From a checkpoint of a small encoder-decoder audio transcriber: decoder norm layernorm, 9.3 epochs.
Rows from block 2 of the audio encoder of a small encoder-decoder audio transcriber, named by matrix and row number. Each number is 50 + 15 x the weight over its row's rms, rounded and kept within 0 to 99. All counts start at 0.
Before each channel's rows are labels from the 100 clips, of 14976, where the channel reaches its highest value: "peak on" is the class under the peak. Only what is clearly more common there than usual is listed. The data: two synthetic voices taking turns or overlapping, over music, noise or silence.
# conv: width-5 conv (encoder.blocks.2.conv.weight, 128x128x5, each kernel summed), inputs 64-127

peak on: child-like voice
conv.43:31 63 59 51 35 21 50 50 45 39 51 40 50 49 42 75 35 61 44 46 37 45 46 55 58 54 38 51 99 49 39 34 38 37 22 43 46 45 67 49 51 44 68 29 25 49 34 45 47 28 58 35 24 46 82 50 47 66 43 63 42 47 32 64

peak on: child-like voice
conv.36:22 66 43 34 41 42 54 48 48 49 57 44 32 44 43 81 34 46 35 39 38 47 52 55 66 55 25 60 99 54 33 31 36 50 22 30 55 51 69 40 49 50 61 42 47 53 37 40 38 32 53 41 36 53 70 43 52 37 47 51 34 55 18 53

peak on: no speech
conv.117:40 55 43 52 51 53 58 57 50 55 51 52 56 53 53 61 65 44 51 63 09 54 57 52 63 62 44 36 40 52 00 00 50 56 59 46 14 55 53 59 59 53 53 00 48 54 45 52 28 53 59 53 42 62 51 43 65 69 54 60 55 58 52 67

peak on: low voice
conv.97:64 58 43 59 40 53 47 38 24 44 48 37 43 42 35 24 49 73 46 33 70 57 83 41 80 43 47 72 48 39 61 77 51 54 47 66 86 47 52 40 42 33 70 80 59 64 56 70 75 39 40 24 52 39 62 59 37 30 44 52 34 44 47 36

peak on: child-like voice
conv.56:49 56 42 42 39 47 39 42 46 50 42 45 52 39 40 80 34 39 53 39 31 37 44 52 57 63 44 54 94 56 41 19 38 80 42 44 51 40 64 48 56 61 55 35 51 75 41 52 24 41 51 48 57 47 68 30 48 61 45 51 29 36 56 56

peak on: child-like voice
conv.66:69 35 49 21 34 56 27 26 39 30 34 53 43 35 32 46 39 40 55 34 50 57 46 41 43 54 54 57 63 32 90 46 51 34 34 50 62 38 39 32 28 59 54 70 34 48 59 38 50 38 32 39 53 27 37 28 33 58 29 28 38 33 47 29

peak on: high voice
conv.54:68 28 56 27 45 56 26 35 45 32 42 76 50 41 28 48 45 48 50 37 56 56 30 44 41 54 55 62 61 37 92 61 59 32 34 36 53 50 34 37 33 48 47 72 36 63 66 30 49 37 44 41 42 22 48 34 34 51 37 49 45 44 52 08

peak on: child-like voice
conv.94:25 58 48 57 43 50 39 48 36 35 45 48 38 54 58 59 56 42 29 37 62 55 64 50 63 73 32 85 74 57 58 42 28 84 40 59 62 53 80 39 46 28 81 50 23 63 36 74 64 50 73 34 30 46 50 37 54 40 45 44 59 56 15 37

peak on: no speech
conv.60:31 29 56 27 45 44 50 59 38 47 52 38 57 59 54 36 52 33 44 55 73 45 48 54 36 34 43 47 44 51 71 39 53 39 49 42 70 55 44 45 56 65 81 32 48 27 39 37 75 57 43 74 56 71 44 58 75 30 58 51 62 50 48 32

peak on: high voice
conv.63:60 47 38 52 43 50 57 42 48 42 43 62 47 59 58 37 55 49 51 62 52 47 74 55 41 49 71 32 59 50 99 45 50 58 56 37 57 54 43 49 48 58 59 79 74 67 50 53 40 50 52 52 59 58 56 60 79 20 56 58 72 49 58 00

peak on: child-like voice
conv.47:75 43 53 33 45 49 45 39 42 44 36 53 44 51 40 61 54 46 50 48 24 46 00 28 48 63 61 45 62 43 81 40 56 67 44 53 51 43 40 41 43 32 51 62 50 46 65 52 26 50 66 39 64 47 44 46 41 33 54 51 55 44 54 00

peak on: no speech
conv.109:34 60 43 61 70 69 66 75 64 68 65 78 67 64 61 70 61 63 59 69 27 24 66 59 58 74 62 46 33 67 00 43 53 73 61 52 27 55 36 65 70 65 38 22 50 66 37 59 32 69 65 64 53 74 49 59 63 59 65 60 67 69 53 84

peak on: no speech
conv.86:42 49 38 24 32 68 25 29 25 34 41 65 36 36 48 61 32 40 43 31 64 57 25 45 49 18 42 50 48 26 39 43 42 35 49 74 52 50 40 30 43 35 45 37 45 41 50 58 77 38 40 20 59 33 37 39 31 26 41 44 27 33 43 53

peak on: two voices
conv.101:86 47 40 53 48 47 41 42 52 45 44 47 47 44 52 39 46 49 46 43 82 67 66 66 62 30 65 58 56 46 99 91 55 41 51 45 71 48 59 45 44 47 61 99 51 39 73 34 75 50 62 48 50 45 46 45 45 42 52 54 49 41 53 25

peak on: no speech
conv.0:13 38 52 65 44 34 46 49 50 46 38 47 46 46 55 74 52 64 50 43 52 34 60 50 56 60 25 44 36 38 17 51 40 58 46 60 58 37 68 49 55 29 65 49 49 43 17 59 60 42 41 47 48 50 51 50 50 77 46 39 41 41 39 98

peak on: no speech
conv.78:57 58 31 62 47 75 54 54 36 51 53 53 51 52 47 39 45 50 59 51 56 44 72 34 42 61 44 47 48 46 64 47 58 67 60 63 38 53 53 61 42 43 45 35 48 47 63 56 42 71 78 31 29 35 43 38 35 00 60 57 48 48 61 37

peak on: child-like voice
conv.125:61 31 50 58 42 35 28 57 56 37 52 00 43 42 52 33 27 37 59 44 62 40 13 61 51 27 35 42 38 39 49 49 52 44 64 28 60 26 65 41 45 43 51 51 89 25 49 54 63 55 62 44 42 35 53 46 39 43 37 44 59 30 52 46

peak on: child-like voice
conv.92:62 12 55 37 60 51 45 57 48 53 54 57 55 56 48 42 61 44 59 53 47 48 45 50 30 58 60 39 38 52 18 57 43 54 46 40 38 48 19 53 43 76 19 57 38 58 49 51 70 60 63 51 69 43 43 47 45 47 58 60 64 61 66 52

peak on: low voice
conv.96:65 40 47 66 41 58 34 34 45 35 44 59 47 43 50 28 53 53 41 42 97 63 72 59 50 22 53 62 44 39 96 77 49 45 44 59 82 61 43 46 39 46 52 99 49 45 57 35 91 44 39 41 48 38 41 52 56 53 49 55 40 38 42 25

peak on: child-like voice
conv.87:62 33 52 35 59 37 47 42 62 52 51 38 58 50 54 43 33 69 66 37 11 56 55 33 37 51 67 20 61 52 60 47 69 50 48 37 20 41 28 52 41 33 26 41 41 31 51 43 20 52 53 50 52 40 44 49 31 53 47 49 23 42 65 42

peak on: child-like voice
conv.58:53 51 61 46 31 63 30 55 57 29 37 53 44 45 43 77 35 47 49 26 33 46 60 54 68 46 53 53 29 63 57 65 54 40 38 30 43 64 31 49 34 30 25 52 52 47 61 81 26 46 46 39 53 37 56 42 46 65 21 54 41 51 57 51

peak on: child-like voice
conv.2:46 39 50 71 49 69 49 51 57 39 55 43 31 49 70 38 24 37 52 38 23 35 64 34 34 54 44 31 89 54 33 29 50 52 40 62 18 11 47 36 52 44 37 40 65 45 37 43 30 48 28 41 59 43 48 44 47 55 48 37 48 36 33 87

peak on: no speech
conv.98:40 56 52 65 62 48 70 75 60 64 51 55 49 59 51 72 54 42 41 68 00 55 71 57 58 46 69 28 39 61 42 47 51 55 69 59 00 62 50 73 66 52 36 33 57 49 57 53 00 66 57 77 62 66 55 46 59 62 58 60 65 60 50 72

peak on: no speech
conv.93:53 46 43 51 67 56 66 71 61 70 68 46 57 56 46 61 62 59 63 64 19 45 59 50 47 63 64 36 38 54 19 48 61 61 49 38 23 67 30 64 62 73 08 13 36 55 57 41 18 70 81 70 60 69 58 45 68 49 54 59 77 67 52 49

peak on: two voices
conv.51:81 43 55 64 44 55 38 41 38 44 45 52 47 45 47 41 40 59 43 38 95 59 67 51 48 30 65 59 42 46 96 86 61 51 62 59 74 59 62 45 47 59 46 99 40 36 76 39 82 34 54 49 51 38 40 39 41 46 43 48 41 44 42 35

peak on: low voice
conv.31:47 61 43 66 44 41 54 48 46 52 48 50 35 49 43 00 23 40 59 50 51 48 97 50 64 40 43 67 48 52 91 61 49 54 49 61 76 24 85 49 39 46 41 60 54 51 63 33 32 41 44 47 43 56 54 55 43 47 48 33 47 44 41 00

peak on: low voice
conv.5:47 45 44 65 48 69 44 33 51 39 40 50 34 47 52 29 58 73 39 47 73 63 58 46 65 53 41 73 36 47 87 56 42 69 35 50 77 29 56 45 48 33 55 71 53 61 42 61 61 49 79 42 40 52 56 59 48 00 49 41 57 44 54 15

peak on: low voice
conv.76:70 47 51 52 54 52 46 59 60 46 55 46 60 47 49 15 24 72 65 41 61 57 59 49 37 70 58 41 30 49 67 81 50 76 37 35 60 32 72 49 55 46 44 79 34 46 61 49 54 39 40 39 65 45 57 46 25 72 53 51 40 45 67 53

peak on: no speech
conv.10:47 62 50 48 43 47 44 40 45 45 38 60 46 51 43 54 53 47 47 49 57 46 32 50 51 24 34 37 55 38 11 49 47 20 25 61 52 51 48 45 44 33 50 41 46 55 33 54 50 34 18 38 40 47 49 56 33 64 44 46 42 42 43 80

peak on: no speech
conv.50:43 53 46 54 58 56 61 62 51 59 57 54 48 63 64 26 61 46 53 63 00 45 59 53 36 51 48 18 62 59 35 11 44 55 67 51 07 55 48 61 48 52 38 02 62 53 36 44 00 60 43 63 47 63 66 52 64 38 63 48 64 66 50 32

peak on: child-like voice
conv.25:72 46 49 52 44 48 48 43 32 44 41 49 44 54 48 19 47 40 47 46 50 57 41 51 52 44 49 52 48 50 77 52 60 28 46 35 56 55 26 46 37 51 32 65 67 46 60 38 37 47 42 53 52 45 54 57 51 23 47 44 52 55 42 00

peak on: high voice; child-like voice
conv.104:39 57 59 46 47 37 34 36 42 33 45 55 42 44 41 77 35 41 48 45 62 55 32 36 49 31 27 39 36 39 17 35 58 28 65 96 50 55 68 34 45 58 58 21 29 48 46 66 64 45 26 51 35 44 34 55 41 51 34 45 32 37 51 75

peak on: no speech
conv.12:43 89 52 30 34 45 41 45 32 35 53 50 34 47 27 48 54 50 26 56 57 50 40 47 46 28 65 52 48 57 49 48 44 31 55 43 29 55 62 44 54 38 32 40 59 23 53 44 37 61 51 46 55 47 51 42 57 38 56 44 60 64 44 48

peak on: child-like voice
conv.28:61 55 42 66 45 47 46 68 43 50 40 49 51 25 43 18 38 42 58 54 53 33 61 56 50 49 51 46 46 48 22 38 60 35 46 54 51 48 43 51 50 34 21 30 79 51 61 40 83 51 60 52 65 50 54 50 40 60 40 46 49 50 43 99

peak on: high voice
conv.114:68 56 47 42 37 44 46 33 32 31 47 49 56 43 35 69 55 49 53 50 60 54 33 45 57 49 52 56 50 45 89 58 73 29 36 28 74 49 23 36 43 54 69 72 55 53 66 43 54 32 36 38 48 36 49 45 37 68 42 43 50 41 38 00

peak on: deep voice
conv.82:47 52 52 53 72 58 76 79 75 72 67 60 64 72 70 64 74 58 59 82 56 47 49 54 52 68 55 51 49 63 39 51 48 68 58 66 57 58 57 76 73 68 50 43 57 58 46 50 59 72 60 74 66 78 54 48 73 62 66 61 78 68 64 89

peak on: child-like voice
conv.17:41 46 60 88 66 45 39 53 62 58 45 69 41 45 63 53 54 34 43 61 59 56 27 26 44 71 37 66 57 48 56 46 35 86 16 28 70 47 69 54 60 34 75 57 41 48 36 74 58 65 84 52 47 41 19 35 61 23 63 48 80 53 45 19

peak on: child-like voice
conv.23:41 40 48 54 62 50 74 72 65 54 66 55 55 59 67 70 64 44 47 81 45 50 63 52 51 62 54 53 54 58 09 43 54 60 54 75 57 46 47 74 66 64 44 36 37 58 38 42 62 68 74 63 62 77 56 56 64 61 58 53 77 59 54 99

peak on: no speech
conv.71:35 56 48 50 59 50 64 66 55 59 58 47 54 61 63 41 63 45 50 66 00 47 52 53 44 53 46 30 53 57 23 06 47 55 58 42 00 53 48 60 53 51 52 00 60 41 40 55 00 59 50 64 45 69 57 56 64 46 57 51 63 61 52 31

peak on: child-like voice
conv.113:35 65 47 24 45 28 37 48 54 32 41 46 51 36 36 37 51 56 55 39 54 44 52 53 28 42 43 28 53 54 65 52 48 15 38 37 51 60 61 42 24 39 58 54 27 45 36 54 58 55 39 34 48 40 05 41 47 37 40 42 37 44 58 33